From a checkpoint of a small contrastive image-text model: text encoder activation star_relu.
Rows from block 7 of the image encoder of a small contrastive image-text model, named by matrix and row number. Rows with one number belong to one neuron. Each number is 500 + 40 x the weight over its row's rms, rounded and kept within 0 to 999. All counts start at 0. Numbers have three digits each.
Before each neuron's rows are labels from the 100 images, of 14848, where the neuron reaches its highest value: "strongest on" is what is common among them. Only what is clearly more common there than usual is listed. The data: simulated stained blood smears. In brackets: how many of the 100.
# fc1: MLP up (encoder.blocks.7.mlp.fc1.weight, 384x192), inputs 128-191
# fc2: MLP down (encoder.blocks.7.mlp.fc2.weight, 192x384, transposed), outputs 128-191

strongest on: teardrops (92); round nucleus (50); band-shaped nucleus (35)
fc1.170:458470520539399495522527492506466508468508441520492468483510474448467486471497444486375424527517507459484573511508538490467594487532469479489541510596496461453478482469584432486469465491502509
fc2.170:497505489468521440511485455596516493560432396616535558520486457477560465492538476474456529514515500448526520475531443493517567513533537494529515425515458484515511494563414453550536572537488510

strongest on: round nucleus (100); discs (48); ovals (39)
fc1.212:479483464565492404565610424548475489595478456503503524504536516577516469512506499520549501501485447490510459501453520476500521520421442501566561420555508456477528537496541481479485488531510478
fc2.212:553461400558487473504503519458497448554457557515447554496535551496504537485454481390464498471476601571509473503492542532476498549571517514436549518525486494465498505518491469547480609484497478

strongest on: round nucleus (85); crescents (81)
fc1.262:456448478581506448553558436524486551527461485539484525557570484554502470502540500464516475533514460547451464482421483533479532500422422519577584457527501463515510515498459556523418501518581473
fc2.262:560479409538484499488460499414482443504467603447419514455552650488510503503477510418465494470462551584511476502470562490484536517522537488438502527525454492485479477509518469508490560468508488

strongest on: teardrops (95); lobed nucleus (51); round nucleus (33)
fc1.252:492461512538531485486561491492604465540502476493475588480491499505455509531491480503575529495507494505491524429506493467510495484488537501563539413513510567486534478585508455435487426576497496
fc2.252:427482511493499488537539475580483522496493367586547582579504393489536509501474414547458458505527496420493505441576497486546525481498531504552546545487488558523556536514404512539517607514459511

strongest on: target cells (61); discs (37)
fc1.356:486492506514548452502461491519454433530487470493435524527508496536486483623494496514496524519501527459535473515497433562491430572461530506588518484444485497531489494435479516457490497523480524
fc2.356:476498527418456530495463501513464539493433471573546531504582559457606509651531474475514495505545491457501504457550506563558509437495459469491486470507521525485512473509526499514468532467524483

strongest on: teardrops (61); round nucleus (60); band-shaped nucleus (39)
fc1.32:486485516520484479531575465545520476540498477482497525468498490531440490523488452499566499502517490438483575455466549462516565486478489454531562419484477516460486476498600416439479424592496488
fc2.32:465466495507477465531504493567474511505485482618535588582540446477573492490474454498463451502553509490561482437569500480511509505541584468552539547508497546491537490523410476548501592481451507

strongest on: discs (93); lobed nucleus (53); band-shaped nucleus (47)
fc1.146:473457506523497452536511488572477506528432480514478549558565508546505504544534539471474510562518461569473413493422481568511503513500512548538566444482485541513577550451506529524476506523548479
fc2.146:482515590479478501517497511457487590459508497482507506538464454466512500502466465518497494534534387400491424413492468540547402466459402394455495509498482558517544479500490548459510527521491519

strongest on: small spheres (90); kidney-shaped nucleus (83)
fc1.204:471479453484483447500517468500510514501491466496433496493517447478487448541511434417518457518465498596495495532520489496494505525437493511503470452457520511523477479434491503477503532483484483
fc2.204:477493536465477489477530509445486533420553480417496457512509478500497511433516507528560475493502445469543492510523484556450412486504465517482464551451496495500471469406491560471487411468535520

strongest on: two lobes with orange grains (100)
fc1.86:480470479514480452522441496506531490501495447494478541502508482494486456541519489400461526540498472590505411541500462535498487543498482570472541484589438555498595483437526524485485509512496520
fc2.86:485478515520534434490490468508501524538507559549488557518490506491541480443479428488545506552475478499584486580482495482525444510504552510525468456497524551470525528442487527505505489495484504

strongest on: spiky cells (100)
fc1.27:491495469504447480507544465504495523491454519534501516475531466527499464496507532491480475494485407456531441564461573491530520469480537498548532504515529493504554515496554492514488521424547508
fc2.27:470524539507500519511585506424522551437492557393487486531453478508416507434479518555487458478527450462498420463453508510478489500438471509483534565435457467543530493517479511455524441457507491

strongest on: kidney-shaped nucleus (100); teardrops (41); small spheres (39)
fc1.322:441429519517476442563495483503460504496481432501500507517592446528481469557497473546499433534475495508527470563524507368420500462443541545522536410499461475472483447533486493468449542535561518
fc2.322:441507514507522497536558505489550547461624455515518473435472474508474454508489481555508508466476449504469506537468504563560461517439539555565493525517490449519458511454466504445539519529464499

strongest on: discs (54); round nucleus (37)
fc1.288:546524436504480506467544536564526556504528469532481514507487482472492509500540501509442510453461488500516503453341496509536501544548469485564482524516402500519516530519570456522490508394576534
fc2.288:437520520496524493495483481493506497503494507454534474553478541472492544505505512535507557437499479492470476470514482501489471465480462485482469325520550434503469498450509491522530439574530548

strongest on: ovals (73); lobed nucleus (57)
fc1.102:482480474511514473522552455442523548531514461502473527468535511563522500618495523496465512529477476550513407531480445564462499470474497547522545500466493524500525525566460558458461479518576477
fc2.102:456482514476569431469480425546486527531488521533449519567485495447511456598490481543536495519523485421490498461500498500516574447443510472495510516528502528516516452529581530489515526522413531

strongest on: kidney-shaped nucleus (53); discs (51); crescents (37)
fc1.303:511493533534510456581513411514475466522511465512460508514515506579413445504485483494495478508461488479473519542450468512464514548360427525479519476559496442505491484504537530490480490499508449
fc2.303:575520419542506491486451481452516448490483567394445501543494526470456553540480452438435510460456540469500475495494537466487472506476511510432538497461484444500443470351492467471512556453474489

strongest on: small spheres (66); two lobes with orange grains (51)
fc1.28:466448529474466487485495488453385514529461437495445502504516510542462454487512495437542437462552518508496564532486432434462536446472520445457488468482531391512412494437577508489497452520526472
fc2.28:521488510503530479512497505523509492465523544588533456537498454497495488429486499474502498511477487467560489552558498615486448507526522477513494540484546529499512471414408561507487481535468499

strongest on: teardrops (92); dark grains (61)
fc1.57:419482511568466463568520458534501500535475448496464524496539429450462418491492399402518451557482502506513521498510513521480542452472435537501580502591501503471505463476548449490460502511501448
fc2.57:461512437548453490476487533525516451476493411540551489445527500542476434418521534463478502441505554503445501527506536458435547538537506490480503541446532442514467494510527522486469521506487490

strongest on: round nucleus (96); crescents (53)
fc1.58:457456474497478447535589473497520569542473463535490586526538454562512480510551525481520487502508477532498470495411510586500536509455484508551592471556516466487514501536457523446442482499533500
fc2.58:548462429541468496489477512414463432484465540472423545528568586516513510540439483408441467486500569553483485476483560464472517508537558470446524544520479519482516486542486473540478555469473483

strongest on: two lobes with orange grains (50); discs (48); crescents (36)
fc1.155:448487502519504485469481521495429456491454499550530492577521479546428506597534482533496479468607524488455550499486475463433529451486530452448551444465476430490502444444522499517480522504534530
fc2.155:536504487560510448550508492531529506537505509517476497502412472472437507548551444504488496455449470408454539505491452589498399534478521531492496522547476445522485515409463490473499516547526478

strongest on: two lobes with orange grains (100); crescents (59)
fc1.61:504471450536497432512469464520529511547460474529481526509533481562455493556524460444530478509524455559456466553479473423499501502495522511539552427533533527489484501482508554483477545568539484
fc2.61:460488498496540435508500500496525501505563618597450520557476528467570489422494495515485500487507497497535503484517493370518511494513543526559491529495539542485497504463497497532507500538475521

strongest on: kidney-shaped nucleus (100); discs (85)
fc1.140:462470465520460437519500500505428489482497468524476476547559513530427451507497473491454426489488531430513507569487471524451513559429573485530538455484465446519492461419518498444501537469493495
fc2.140:467481494545549505539544441517497508511536545473496457451465482448479516550512509499532525472467485485502553546490514591530450506435510548538482455528479468532470535422457533516544517550509505

strongest on: kidney-shaped nucleus (100); discs (55); crescents (44)
fc1.221:462474492505455422546508484527412498473480491520526494521567476542445446555497489522460449510501482405514452591469521494428510514451590526537526450500466471502453455453462523451460540477557508
fc2.221:495493481557506538553557488500520514450572541449506452483437481489461511575504502506524543454473495494472538512474509592556447528476508558519481513550460435537458536381475512472559530478492481

strongest on: dark grains (88); spiky cells (72)
fc1.46:453461517608508451547509459526469469509453451543503529503560493509417449553520461486508503508493465489525434518481490523462511534461463588558532469532506530482514477440431506486448521513558473
fc2.46:429512469468484549446492521445454481504449576408503529520493542490464556456474496527509513481468573527497463484529466483465517487491428473436463613463508523465536423462450515557497522459520547

strongest on: crescents (100)
fc1.173:477481500533464447526554505556493482528501470527486530533517461477412482551546483474501505522496542468510491480382517499459533569468533512596518465487491478507482474482500527446470508458513533
fc2.173:423474480435504534507506506545491474489452338493534529537511528521524431625540492475490521475505558522485516517624489502483569516540490511500537486505480489496509518506457512525497536501503484

strongest on: discs (99); dark grains (95)
fc1.18:526484474557509469510496478571399508510434524524470485573540501561513460515552519473488478517530474480478476541428507538508526533450442511582511479495514446530543495449489539529487577456535468
fc2.18:467486404503491590484465553448493438486505520373485504475529607501500455543495508502474497421453524579473467498494597469523582534503479531492529542531485443506454523536554463493522534452527481

strongest on: crescents (88); round nucleus (64)
fc1.60:521506517506473507516526527516462455521510470527479554490509503417491499485528513519490486481422583478530484439431485554480501633510543515528492525541533481532504525509453546542524486358519558
fc2.60:513540523549545466439511485447492509546514544534496494493536529450484502478481481503532484523521484541512495496468513473448491434433502487541442339516530487500505506412495468503512478566430573

strongest on: round nucleus (100); ovals (33)
fc1.333:450472533540429474568542441548454539518484482480515497519530496473484430516517428403474471563483475464475512515477559583430551481492423525534578517538526494450518495493574499500512501491499484
fc2.333:514483383507460486469432508454495404536452531535480490502568559512538475484480530412497512449490590593482490504504555483487526541558550506454492567513466450490475516537552479505466534450479456

strongest on: spiky cells (72)
fc1.108:494507491499447496516554495557494521482464459541471525475541491501527486561510450500454465492494469435488477556400550484505511530510544485529531531497476441514532497502575498499486521384570528
fc2.108:457475535496506529491516527472522494496530498446512533466453509492441536279503475537485481488500480461504428482529464538500449491478461490517500552477455482493500461468442493501475506543551529

strongest on: discs (99); kidney-shaped nucleus (55)
fc1.238:499445495472411485500503509477547501507457496529453578515477486463501456483559492460511504506488551621512482474467464505467562562495548419571488448493544520527477499528556542504505489472528506
fc2.238:483461484462498483496425476389478471516500614452531439485508585457559540479492487453490541497479517552557476528516511540397456497533512494504463580567490502443502512421454515514461505469528526

strongest on: two lobes with orange grains (100); crescents (72)
fc1.150:457438482502468463501461424502498527534464499517504520513542494565493467544529478445523516529533448489476512607448519465516573466477475484503563417495533446494462508479487522474470506535544454
fc2.150:498497465558492475458492443518512459510484586554464527509550565478559463481495492480549467479499528566584494489452538405425507498515585500587416568530477531495495531487525496538507508502440523

strongest on: kidney-shaped nucleus (96); teardrops (34); ovals (32)
fc1.270:450465462531485435564482477535437447498494429514509460516608451546447472527523434524509437517486490495522460583529515429437492490438571554556496428481446456525487448512488521471456576517536517
fc2.270:464482473531503485544542480532565520508602444521502474461467467496470485516509490512503519452458472452467515539467506528545470528458515559551513487523520450522439508424480517467554513547506502

strongest on: small spheres (68); band-shaped nucleus (60); dark grains (40)
fc1.330:499433494534524474475494443458476493550429501520495470553518523479486474479529509432593508549527484534484499498507445554512562429509570455533514380550570519497546497488506543546505533521510457
fc2.330:409482438412486534467487477473530452555541518448505449441534568490564481418477589434534533525469536548509520517479501454487514511563442503501469485493502469471481497570492546458472474533556511

strongest on: crescents (100); no large cell (35); round nucleus (33)
fc1.145:497487514488460489505491490484514497529517489519504526515520478484429501518531496512489485514534508509512517445352547482515533545459547512497460481488554500516466490520494511471482487496519513
fc2.145:563561467459540462502491501444476483476516525560616487475588568513532473484432488461491493466509549620494531535454533480478528468478521490552515430550469513494505525515525464509496530497409509

strongest on: two lobes with orange grains (98); target cells (34)
fc1.286:461461421519435477545467490493513493516456497504537505512543505503542478511538498451475447475520436579457422554509465582564527555504537557544511476572480480502579523364527524519474507490516514
fc2.286:482449533493502540512481504465464542487502521496531534553465466492516516464488477534526525578481458470594472555539486564477491486487486476505486505489497560494543506431455505509491476492508502

strongest on: small spheres (100); dark grains (69)
fc1.152:473483538546502456538499471497489462482493461489416450480529431494470463571477456455504445525488474513541480539525441430452496466460483571505482510487476487500496439463492500440414563517495506
fc2.152:458563510437483509508549535462509517425618512370498497448487523512495420468508526558524510481461463480472482503452528450499550492441457514533481455423508463517449500503518508472518496477484520

strongest on: spiky cells (75)
fc1.56:479498482500486503466538537494486568489457479514470516464536498471470513523510517492495503493458396498523451541389480526548488474537477576511482499467476537489596492475553495557484518418521538
fc2.56:484510538500535475527479477528512504487483472533545500538469465477504549478472482497480548456483470521424457470519467498502439452484458409386507326525569424506505506474479497520462442576521522

strongest on: band-shaped nucleus (83); teardrops (58)
fc1.239:503460554522433502518548457537435446536503480493493479501500491483443486470521437488432459514534517452446611488468513495482600490508522421535522460518473443456470499420613429473509455541495498
fc2.239:493452478446503463519465500506494474524425408564555611563510448484562518479509476453441473491523540437548496460579454540499506532561516479513543499471474524478522445518413447583475603504482486

strongest on: small spheres (100)
fc1.310:477499519521498441544519494499436432457490476505467468461534475497448441610476467501517495509517478406535447540517504457467480495458534582504470531471494486508480448445476510450449533508511505
fc2.310:475551499437506494507549529450539528451589496381416486487444489545451452495519540521560528471479476414470488497492516507499531511456459554522508453424479431529472527442558528467546473471471490

strongest on: ovals (60); discs (35); band-shaped nucleus (33)
fc1.126:495516483513519449503506476503479450505484452512436534528559470552517502589532503552516492502509475547475429502443446472515454520454540532519490503457510444557531517524504558490425505504593512
fc2.126:443499482437481487494472541460481505463466551468457525584551574492554473523488470492496444495501514480478456467526544484530535520539463480486524509431495545470526480580496508515477556471468480

strongest on: discs (98); kidney-shaped nucleus (73)
fc1.128:529502515504521470519476425506486464535491496474415488494498468559479456546524468463493511502496509436452525541491444507526500590422435500522484459514505482519529494469535516509487486490496441
fc2.128:519483399553551462485498449527485431517504618439459518503510578445483555577466473434435544459492523575527460487446561465500426472490576504488506474584509497530509501436517476506506561515499510

strongest on: round nucleus (64); ovals (43); dark grains (36)
fc1.180:499506388522536485572562435558434582541454499526497510565567467598529496586534524502556477600475456528505515521495521546470540489389370516573489446481521473476544511426513506526511529532498458
fc2.180:563457362508484503488455511465494427563467545551489530478547616493525467473471528400471526461462586603476492502460544490462495543581521504462514515513523469490482496562537500492476551533520489

strongest on: spiky cells (98); round nucleus (46)
fc1.20:484492446484503473455523518504538578481452480512421517506545484469473497509503524466501481481486423539555506500448505556520494504500497485548460523446546478514530466533556503531476557386509535
fc2.20:452488518535515500483536481517519480537444405464517493480434446496465563500499533486462569451469500430463436492482449462477434520502398449454536461503511445515493478508495534514475491542582531

strongest on: band-shaped nucleus (57); teardrops (49); round nucleus (43)
fc1.370:487512461514568434502525518484553489584511480527484557513469512497517499500468516541596538469469471481520433463497483460500489497436523512577519422416555516535495493537438548451466505557493512
fc2.370:456427490417498546512460525483501511532416477520530558581547511474563522535475470451460485506507533453479516497532493491504506519562423507484565526438493518448497504557479472556472594495498475

strongest on: crescents (100); two lobes with orange grains (40)
fc1.156:487509492604536504502519494536493394558477431558506512520513465513444524551558495502543512488461538479491464462484554487462510528448504510563508456525483476506529477494480498542487496442488529
fc2.156:512513501518520506519516489501511519543539555587609568495508491518530463473506448544458488468514470581444494492454464442561541478469478510561529525577516476502484527600506516505538572510459491

strongest on: spiky cells (100); crowded (80)
fc1.352:454456522531507432516528501491485485492423455514430499490521528451520461523504495465486410498475441473550468531568432582467495542460537513547473475460521494502608489473524519496503537493495541
fc2.352:501528494491461513502560526440466553409548535378451534512516493485485503502461488542473476533531468503491467458386523481526495516488458504466489483432470481523478496622498507472501495468522483

strongest on: round nucleus (61); crescents (50); kidney-shaped nucleus (38)
fc1.253:479501412513520470568505451475530564534485519514481522470517451532530503518555518441556453525425472508525532534528497494480543459446435527540489479512571444496453473567491478505474454506547469
fc2.253:461517467528513439490493444580496472446574501585509509554489399497433454528489511491462492461501495472511503505531563430475504529478569491556507496448516466552482501460546511488540507525438502

strongest on: kidney-shaped nucleus (100); discs (97)
fc1.222:467481483508457422571504461498442481481484495501495515520552469537407431568479487517454446493458483373516481590477500534451505548438585518531505440486494466488478448492484499459469508477492483
fc2.222:499482495565535537557548458513513525465531493465503464510443453479456573572507463500522541461485479467497547518478505615560455525467501531517498485530475472532469521375453504496560529528499481

strongest on: small spheres (56); dark grains (49); crescents (41)
fc1.296:478471483536522454479502484505482482541460482515456509528536515521411473478499499467575487498491489502520453475450486469513511502388540461575509407458469472515497471465456517469493531521546506
fc2.296:530504441490514463477483523473527455560490541453449527396491546529491435461535513431456522470446539485519512496529513424446577544527497542543497527458557442462459485539533511499503571501507486

strongest on: round nucleus (91); crescents (66)
fc1.183:491537483511524410579571457538517476537480461498459526501505468523507476453508525522524496506445488467483510490475544417493501526380408510516493491453485480535468500524558509503491494528455466
fc2.183:570503377561508467511457501489507366524498525536452512536481468535445489524468471383445519437454574529480497525543567505465445521530508518486553478502466477512477522473532490520515545478457468

strongest on: two lobes with orange grains (91); crescents (88)
fc1.261:489441498474501409475503464474533504549428477497436545490501474535504472474511493453545496484461470542490446503475429463461499511419479512526451404505580494542525486472525537469472516502557493
fc2.261:571552469518531434497499481503533467489576592553476538522507501515512469477475505530425472484485485524485484500516571401498554512458559518526520450482517477545459465440513488511535549524463507

strongest on: band-shaped nucleus (62); teardrops (54); round nucleus (33)
fc1.33:469491532545448488517534489463399477470469494519487418508525469534452457510514439430432445532523526455482583511511459526434592489492463463451512519531525429458469474438520445508473538465524475
fc2.33:542446439451496472490480476524463467527396503534565552568502463471549566496497495436479541531503532450548481516498477536450505491556482449464533552506499549465508455538459467566479573490503481

strongest on: dark grains (100); discs (75)
fc1.339:501495526533511464547468470572400496498479519512485441531523501519474453488519496463518486519480488477480447556456519516484505519439460542556478467513428478520516483470507541514475635479517459
fc2.339:454508434462495587492473556445529431537513513421528486446516574512481504506464534509473544433414515553430448561489538469470515534502457549483549530476519395515424517461552481500535513505587487

strongest on: crescents (100); two lobes with orange grains (51); kidney-shaped nucleus (39)
fc1.358:472466518542455393517525481528488477483432487556470525561589472527426453561517469493462452509506479509538447552445484463421501541465544518537548430526478461506532464514545492478452530472578497
fc2.358:496526522548519533556590482495538562450581559479529473486463470499462493522508513537546511515517457472471563518477515617566468507459509587563479506524519436552451511428455559453579493517472481

strongest on: crescents (100); two lobes with orange grains (56)
fc1.185:485452551531473468503524494485538459483469455515496511549543541499436456531487461550467482547534494563549437487475482460505473550468525537500559469536489503479577449539512497447444529492573514
fc2.185:505566533560534522552599431498507566482554480505552481509466465453468499536521519543525507555539448505467549485504472578565469482441523545539448462562517476554478528525468576475535474529467505

strongest on: two lobes with orange grains (100); discs (54); crescents (38)
fc1.3:470486397502385469501537481500560525523408488534488490536543449539476488568560458498522520539525436591468480580431531504476541517456457534543522466560516502501517525485565552501454550515503502
fc2.3:530497457547511439452508491463521456569488589540462544466496586475544461428485507480534533505492549599519483514440513476392486480496561505622444551560482491500487507456481522504461528503487550

strongest on: round nucleus (59); discs (35)
fc1.94:468450494529544445484506464495472530549414507527475501568489476537503460502533504475555531515529461530457436512459435486502496475413422505534479437464521515541544496497428565555445533502514466
fc2.94:490488405523506501479482489425503394534498556461463497475537605500514499482453542433435519506463530540454454507485548411458545516522530510459500521465504476505479502592501492494518549509529503

strongest on: discs (91); round nucleus (69)
fc1.133:497421472518510467566504452464472566536491510523559563473542497549483485581517522514530470507553440482496452549459625590493486528475567520558558477542553486440500497446427505482462483525553483
fc2.133:516488405539484491492492536469474476477482537487441524554524574516449545589433501445503520480482566548498456489454575486473498514553553490494502585519421516485499513555479491546519574450429473

strongest on: spiky cells (49); crescents (44)
fc1.325:504516458487453526509572520523496594513517490521446518501549514521476519510484530527491485482497462445533500537348580443532502518473542498552490539481487459497518458562567454494500510434562488
fc2.325:442479490465507551524495483483524502453481471370514516487440473481452546423524452511427506472504503453494463474527412596516529520483473483496503543455569431502448418515441493483494540514548508

strongest on: kidney-shaped nucleus (51); dark grains (48)
fc1.383:487479584470453508536493458487559544477478491486498483505496498460474470495520469474480561624522498512479507506469550541487549493541426544460507510563502636443544518571473460533479499464502436
fc2.383:501481428530506424513476501513519437545540540542446469485467480521492488450506513474541574434446500497495538555492497506478413510537599538474503502511426466506470556433531511455474482480507477

strongest on: kidney-shaped nucleus (94); crescents (82)
fc1.264:457420495559483444557518490545436506488446449524491563538607517541465466523512480512482449525536490468504478550483508429414505444446551543559587432484457473488528453509477494476469549492566490
fc2.264:448505467529478515536539514498540501449583449458551468507428467507464476559481509527484510467453485497463499503479517537551481510449496564512512533518458424528457520414474506479532544458500475

strongest on: crescents (80); dark grains (69)
fc1.55:464484589549468501593521449515482503488485484498490472500540493515428447472490542453509503539507515450511489580470540450407525488443461578502574487584498509423476462499504484503483576470509499
fc2.55:415508426490540503532491503493543473498598494452497474518517474499466473552475505501513561444451502524483516513454544537555552532474526558548519468468492438512448523512538481470523513519492480

strongest on: dark grains (100); small spheres (61)
fc1.85:471488522569492503549512472524497506492469491506496441490521457478475465516500502443540477540493520569524501514508522411436525438449441558512538478551529544448498447539528478473458626497521501
fc2.85:370530509422504583515520527453537506503588552421544482458556529480517446457450550540520503464460461561488499518427532487560505489462465524557465501472534467532451485579503497444527483548511517

strongest on: small spheres (92); round nucleus (49)
fc1.327:474492524463484460526493469500584456520477475503475522466481440464497441505510463499568507487515526643495474555514441473478480560411459529506458457441423542528454485481562567463457511534458509
fc2.327:480463462480491489487483514456504454517508544461483495508501506521512495414498510462504504493455522490533496531562473452422462511551550486531506634461475493470477511436502562526511495485530500

strongest on: target cells (72); dark grains (64); kidney-shaped nucleus (36)
fc1.273:476511450513524449494488464519440473508490473494433507563537493624491490521505502523525482493466507484499464526557500514510450500400483482523491495480518441543462499495452522457513549534499457
fc2.273:522487376534510500516503465566540438522525463475472461493459533495456499521526531451500559432433529508488508571473540555520499537526488568509519477544513429545432537505516486475530507521530499

strongest on: teardrops (59); kidney-shaped nucleus (53); ovals (40)
fc1.77:454420488472515430528531465467455564536503431503465525500541431577478457481499466452534438523474502469498531505487507519465528422404470504516585468480519453508439458594431519508472504513560487
fc2.77:509486351547500493498459470532508413503519451586511496497534467526469413533473521418448493441440549494477462508496560388486533534531591497531552496494494461515457496473504494505509549485452474

strongest on: ovals (76); round nucleus (43)
fc1.225:514446463506530471499495447470529480531480415495498512463540479578502491635476465519553507479523479484494465531482496505504454486484577530526556474483474471468492501585428536454464491569540480
fc2.225:461496432527516455488505445644516467549497503558468514524521547483544424573537465466507521491509537505476511502495539441499610516555590524572535516544477522508509516586476499526515559524484496

strongest on: discs (100); two lobes with orange grains (62)
fc1.115:508461489534522493546468378506459486507479539517534520511536474553459487522525474498510506512511460392527453570494458531510496577482447556541545458544566503468488519398482510472468455531520485
fc2.115:487457495487496534509478489489455473472547600384478527509525547480425524605485484492502489441502537529542443455444531455526488500504545488464490590541469507515481522458562474524535521487517489

strongest on: crescents (77); kidney-shaped nucleus (42)
fc1.100:547523502486535518447506539482516466485553509505451538477498458467515527520518496498474530478485564485501489495418440452518490506561499466546468559459495514530494528496512485515483462441525493
fc2.100:516511524522536495471478519461509514499502511450471467511482498489448498466532488512465534457503472516492462513503482534458444499467459514479485295474509459511483553388505494482508481598518540

strongest on: teardrops (93); lobed nucleus (91)
fc1.291:499464521539508478488541499481608462531498475501471601506482501527461509525492514491548529494504500516509531425501488482488532468490466489563563412512493586471513487577525428443493404568508474
fc2.291:402509534495508474534538456605472539499456365578528555605502378462528512510498438555478473517548463369490514437557493502555511473482532501531539534497504560529537531505436516532517557537455519

strongest on: two lobes with orange grains (100); ovals (37)
fc1.138:504481516513477473522480476507515500507429482476470455534503491517437455543502471420548542570539492554490496559489481476468511478503430540465516443570495625456572469533509485508483587521515444
fc2.138:502485421511492418488451495514523426609540569588479504446515516526551433384499530445535544439466533577505522588467485454528452508547561541522479519532474480495467535492537509482490486481501487

strongest on: two lobes with orange grains (85); crescents (38)
fc1.120:497480490546500467491470490530458506517466483504461493500566490519466492572542425429521483513535484469424497649499524486455533497496485478545520444506530499494511529428542543505497562492498472
fc2.120:469508496553560496465529510513506501497557578530501490461525561404534480462524478524471445494529511517550531503421515471495545482486489523586474498502506533510513482523465522480480505612476589

strongest on: discs (84); dark grains (49); kidney-shaped nucleus (37)
fc1.71:500546478529543504486496539529513444519527490544431524567487494475508507494530476543551511480435535532488476480497461408488462533456562518499472525436471484542506476551642512482467501483497514
fc2.71:536449422523532459551458499495514461543477514536480528482482533494479489477488479394479533423460562489523477539531508484448477526553540514466546525571490488450468534434481513554464562517499476

strongest on: crescents (98); dark grains (48); kidney-shaped nucleus (44)
fc1.25:460476522539463406565525471520452483490447465535489514546554496521442400550515472487448451514518478490498448563433515477463499539456549551559543424502480458505489458502518537499428551471545492
fc2.25:487521507547509552533593478480535564447563554462528464465456460510479497533499522535549548511508466479487548539435511646566478526456475574557451525533478444554457522455461572475574484487491465

strongest on: discs (48); round nucleus (48); two lobes with orange grains (36)
fc1.89:508492493532474509482558536537526514488487487539524505515536524428513494482535501479420499511489547514469516482450539562505527551527451501508492523534513497517506528404574487568502515347538539
fc2.89:490495507482532453515477496514515502510382421525557567533499499472547529539459473486433524462511495509515490467510553576535479495514402485451527357516477486501512539518512447546483580526499498

strongest on: spiky cells (90); band-shaped nucleus (82)
fc1.11:481457506544536475512656483506487562568514483519523523522512497483469480513516445521584480541481485470537532438477531568519527512494564461573573454537509534439550471520488440482460480571493498
fc2.11:457420436471467539523498527510475466502417390466595581509538485485538508481478485457439507509472577512519464458474492476502509511565452460479547531468483526426516479527446483548443606480510481

strongest on: target cells (79); band-shaped nucleus (37)
fc1.109:508527432492527497454532550556515600491505469544460521526510538473460519529516511514492506477465425525557543461391512503540491492534454501548482524454489473526500475550544482531476535401550540
fc2.109:450516521495514474503507477538504509509495488484528490507466483462491552511496483506497584447509481508436453473482499499513441473479456445452460335515546425516490485513485502517491478558530522

strongest on: crescents (66); kidney-shaped nucleus (61); two lobes with orange grains (36)
fc1.300:481465513493522451471524507526463523486496507486488520533512485549458471443546518499501469490573491500482491544484545423441500504379542448487512483437469424557441504488518544508517510474522512
fc2.300:524506467580494505503534507497492418483539606477492481490487521525458523437466497438499515443433502474554472557528512523471490482532511482490511594533485479483498490364468524535546510446483502

strongest on: spiky cells (83); kidney-shaped nucleus (35)
fc1.131:477497433496532460472545499515522560464457461510444527501525423468471469523502465478494476478484467542516490523470509549556494548489475545530495517448532463506486441499503510506447517423496512
fc2.131:475480522495511490475495455522510490539438414465497509544478454462453525444484530498497545449478473486436483508503490486487440500504406456395496408494515440527484499508481552531509463569548546